config.toml
model = "image VAE"
dataset = "coloured fractals of 300 iterated function systems on busy backdrops"
train_examples = 97500
image_size = 64
crop_scale_min = 1
horizontal_flip = false
color_jitter = 0.2
bottleneck = "kl"
downsampling_factor = 8
encoder_arch = "densenet"
encoder_norm = "layernorm"
encoder_activation = "gelu"
encoder_depths = [4, 4, 12, 4]
encoder_kernel_size = 3
encoder_stem = "single"
encoder_growth_rate = 16
loss = "mse"
latent_channels = 32
decoder_norm = "groupnorm"
decoder_activation = "silu"
decoder_weight_standardization = true
decoder_widths = [64, 128, 192, 256]
decoder_blocks_per_level = 1
decoder_block = "basic"
decoder_dropout = 0.05
decoder_attention = false
decoder_upsampling = "pixel_shuffle"
kl_weight = 0.001
init = "trunc_normal_002"
residual_init = "none"
optimizer = "muon"
muon_scale = "original"
learning_rate = 0.034
momentum = 0.98
nesterov = true
orthogonalizer = "newton_schulz_5"
adamw_lr_other_params = 0.001
max_grad_norm = 3.0
max_steps = 4900
batch_size = 48
epochs = 2.4
lr_schedule = "linear"
final_lr_fraction = 0
warmup_steps = 490
weight_decay = 0.02
adamw_weight_decay_other_params = 0
Rows from block 17 of the encoder of a small image VAE, named by matrix and row number. Rows with one number belong to one channel. Each number is 128 + 24 x the weight over its row's rms, rounded and kept within 0 to 255. All counts start at 0. Numbers have three digits each.
After each channel's rows are labels from the 100 images, of 14976, where the channel reaches its highest value: "responds to" is what is common among them. Only what is clearly more common there than usual is listed. The data: coloured fractals of 300 iterated function systems on busy backdrops.
# conv1: bottleneck pointwise conv (encoder.blocks.19.conv1.weight, 64x208x1x1), inputs 0-207
# conv2: growth 3x3 conv (encoder.blocks.19.conv2.weight, 16x64x3x3, transposed, each kernel summed), outputs 0-15

conv1.53:107144124153134188111128141072069162127139181124133104146201123084159173066132128127114141131067080161115138170132091107121140139152140124118153084122137106144115147085152128167150111185107173122100096134140151118131183150124136136119131110161158129105142137123142119115127112123123122121131133126124119121113103115122150108155126158154107146095138107123098134113146132133138140135139060154121137109124118095144132143113120147127099155111120117138145149118135121121132107130111122104133123128143144119135170120112141139119136118089132157134115181141152125172090188132126168206148093095101133144142110133139135144124157110124
conv2.53:143104121058120116143132162112130093141126124138
responds to: black

conv1.43:072172140128124147110104139099148100130138119084146141072125149136137167114134135144135129105190149105115077118171128100096176141121113142182083129109153122156116158143132156114107148164106175131109144130117132142136124110139132110124128126175127129128130137114092129121137134135131102136132131127131136132122126130127142145164138127147123113103133103147142115131122125125137125130134135129143150143129115129117120120134123140144149145103118135135129116151120102099131117142134162133130107134140143119134144105134120105122122103140165063107166111111184114120146029075136159003111156089132134138132164149138118131109185172101
conv2.43:107103141102115178135154133097132133106100091113
responds to: black

conv1.22:118200089068092141164140122108091192088131109115117066068122104177143182097140093130094124146151141084134128172057096202127098164133149103085136116181165166143133162133101099183122116118151108140134127121128130129140114127113121140150116117150121121130127107127147128130134131112123111130130127115136131138129123117135128122139126133127137146136122181107142113126114123118113127119108075102113137114129149138141146114145145137123110138128084119163145112134143159130137174131155122136143131146144118139128132151146151148130128115119116127118084116143209145131109153113128097168131091129139116153119149104102124135156123153160
conv2.22:156146130107135120133176135118111117107081161158
responds to: dense

conv1.8:199081144156111084132141134174205147168135157153136128134106112117122133100086159121182129115142135105141152092119152088110149147162114111168124119123080100073142114132194110083130118097126090123163153135148132112119115141134100125123140118147143132137137128109105137119140123111122128110131118124136135137119122139115128126129114110139183130093111119121147137119113132121130103150131135139127115159131119100136135121145146144154129127118115120113149127118136090143096106138137177139132139148145142108110087110118115131109119123147107108202190094120170119150199137143147104163128166081133124107145150102085114128137080172154
conv2.8:119094081116120094121097090111139151135144104142
responds to: black

conv1.60:139160168119110133150150146159063133115118152153130099147137103054098154160123058102113131142062153172113116174120154113140138141135117170121124112143110206135052118148136121117126133119160075142127142122110157143125150137126106115101143114125110112121135131131154140132140142138129125150120130137129124115111118144151124125115123130151096129137115115139130137143120125136149127132164125116139118114129141133123143127147135129132137116149120176107152123109101107202138113134153182132142140107125156146126139114126123126130103159148117087127080148095133172132187193109164184126115179133139115114117140099100140091097140160107
conv2.60:104138146121132099110119156149068110137097102120
responds to: dense

conv1.34:148117103160137089074158071120108170109147161153141094191135136098092124205146152148130144151083105119104124109178149122139098195144127060154106155151091143156129159139136090120124118158169098117114132123124121140135132119124131118121143132121122124148135129111132147099110131130146092115146113130133112108131118133111147108110123121122120128129134139118116136118148144119117138126133134141127138102119108116110116150146134153129132156105122097137101113140109160131124123143114124113155122119111126117134119147122133119131108102172133143115111111137179146094119018161133081032122150094109137077133114128121111159114142118118
conv2.34:153119143142102162117110127103091095151134173117
responds to: black

conv1.28:101122138131132120132111162135128128137122148137114140078144148157102103145105179114150196164174117150135145103121167135157135128100116139149127118108128095140107122124122123134142130139106178121126120116103128112144083142122115134122150135134136165134134141111139132103117112150136129127130113136132121143132126109135126142137128116141100149142130109111129122120128114151135127125174134135141099111102158109128124121117139147135090148132120077090168119140161142142124097152116181137104086135117115130130152147151141135133108123093062067110094160107065073084117191123136073145130189128097107159111104159153115152104050091195
conv2.28:097130089091095113118094095133111145126133099113
responds to: dense

conv1.16:136103129167102091132162136089147143150141171146065126159167147103135095103183156106159059151184129158163165123078134138175148132132118187129093065182113136131136143121163104089120098109113071120076142143139134119089156121146139120136123138113156130129101132150135121130113139122123115115121114135152115138141135122153130148137111129131133134136115115152123129146144110111130152137156165122131163130104159156111088115127110151130168140134129157128128146176111140124116077096132117140098144137126130160129149120083114159135134147150102104143143107140129128128181090090105115080142098114115115120133152114082139132142130120154
conv2.16:160120110113137126124099117116092136155132096184
responds to: black

conv1.56:107127144145146099102153120158099062105152137153171186127152117094113107140130140085117107128127172137136164082161121138113143127131143144192103132074132136143147120133154152109153084086114181141144127107131097128130132145126145125139139120109128142120132142117168138146128127144111159132134131125127131131130140107129135106123135120110146132126114119141130131121114113137115123130121149137093145157142138140159129133145134119121100125131134130127115117088103151193139101126139083155114140114146137137120149142096122119140111106180192162131177136126054120143089055130101173058153168155135146134132103129125120147107159067087
conv2.56:100098118112124141082103126138120091126132080107
responds to: black

conv1.13:103105142147121117109134187100130037124130127163092106119228059091122156160135100146138092097139131129104215106111123138161137161180104167155168116126108159133156120153143124083133046116146098124146113129143101133134113147111132131112135138132135122144117136120119137134150143104129124111137131120142130141132119127144127108139139147132110115135140148129141128122118114141132122129125095130170136140128142132127119133123121141123135141126100129201150142089097174133133118112144137145131126123124127120134135107141146148137127123153157137093114136132170131146126092137088184133137175107132145133094172101157120130115095155141
conv2.13:133130080109095133105100152121127119119098082146
responds to: black

conv1.19:106129118148095060168144121137121130126130133133114168120100112165169093210150137137129083154114140142116151146148064174133128130118103161130144119105153118135140139165125087088123112120151172124091117139130113139124119111132148110128120127127103137128124154119145126119132133116135128156139129119144126126126120144121152122145133093115078122132118098144116155106124105115119130132126116115125102119119121151126141153126137112147118117094121132162117122134156136127107140129128171099112136124119131138124131125125123149142139102129160136146168118134206150113136098011109106174131109133141070101114123135130126141123036204117
conv2.19:100104142128131128117136116074124102100102082118
responds to: black

conv1.42:109128142079143052119137150145152129153146145150130132214110157121135141181110097126125010154131141139121106119152129155116147070127133198082116104079139155135138125129125156185095137085139124144126124132121108117125142129110118130124111121131120128140129138143135123134127112132132091149148134125133134129125119107114135119109134167119121126118162094135124132135105127135136127119151119137147097147130140117135115151126140163124123115127141107148162120133149174090130096090148139116101098132146157112153112114161138116111121137123133136130139125153158083137149150162124065135108098199137120130116127121123164151124073167155
conv2.42:101119137180152103126118130108108118124114072118
responds to: black

conv1.47:142101135084086160126140095170092088114148105169103119141139121122103135094063149096138207122138183121122161108137123178128107133140086169160151101050112171140156160126124168105162080145170141109126120136148117142142133112152120130116136123127107122103119143132147116116114137132149114148137144120119132139131130116127115113147147143146164107138152122123127144123129133125136122145124111145128140153134132120116127117131134128140148103149141111123146115123114122175125121128114134110094105135140135118133105118135111134157108131124090092144089123141213149125066118147146093122120116165135124149121200097174069131146080154115
conv2.47:108132126072124130104133121173134124154101088130
responds to: black

conv1.14:184117100132137148118148106105124124120113097065093109156146127100170097117186143107140106116168060075141136121147118153100116119100140102144110077168139128113164139127134147173127123168112162118138147111109130123145092104142153102126161130168120116109161167144120108137141138159129110123131147147108141113123118126133137145131107125115150127137097117128119141097130150137129129104114124127155120124136120100138165105157116134149111096108101133101113118140153144115148175167182083154144110145128117139132150142134110111128121118091139093152105108129083183132133080086159101158108074145104133110125090103142087118145162072093
conv2.14:135135105113149144121134119121184121105178159143
responds to: pink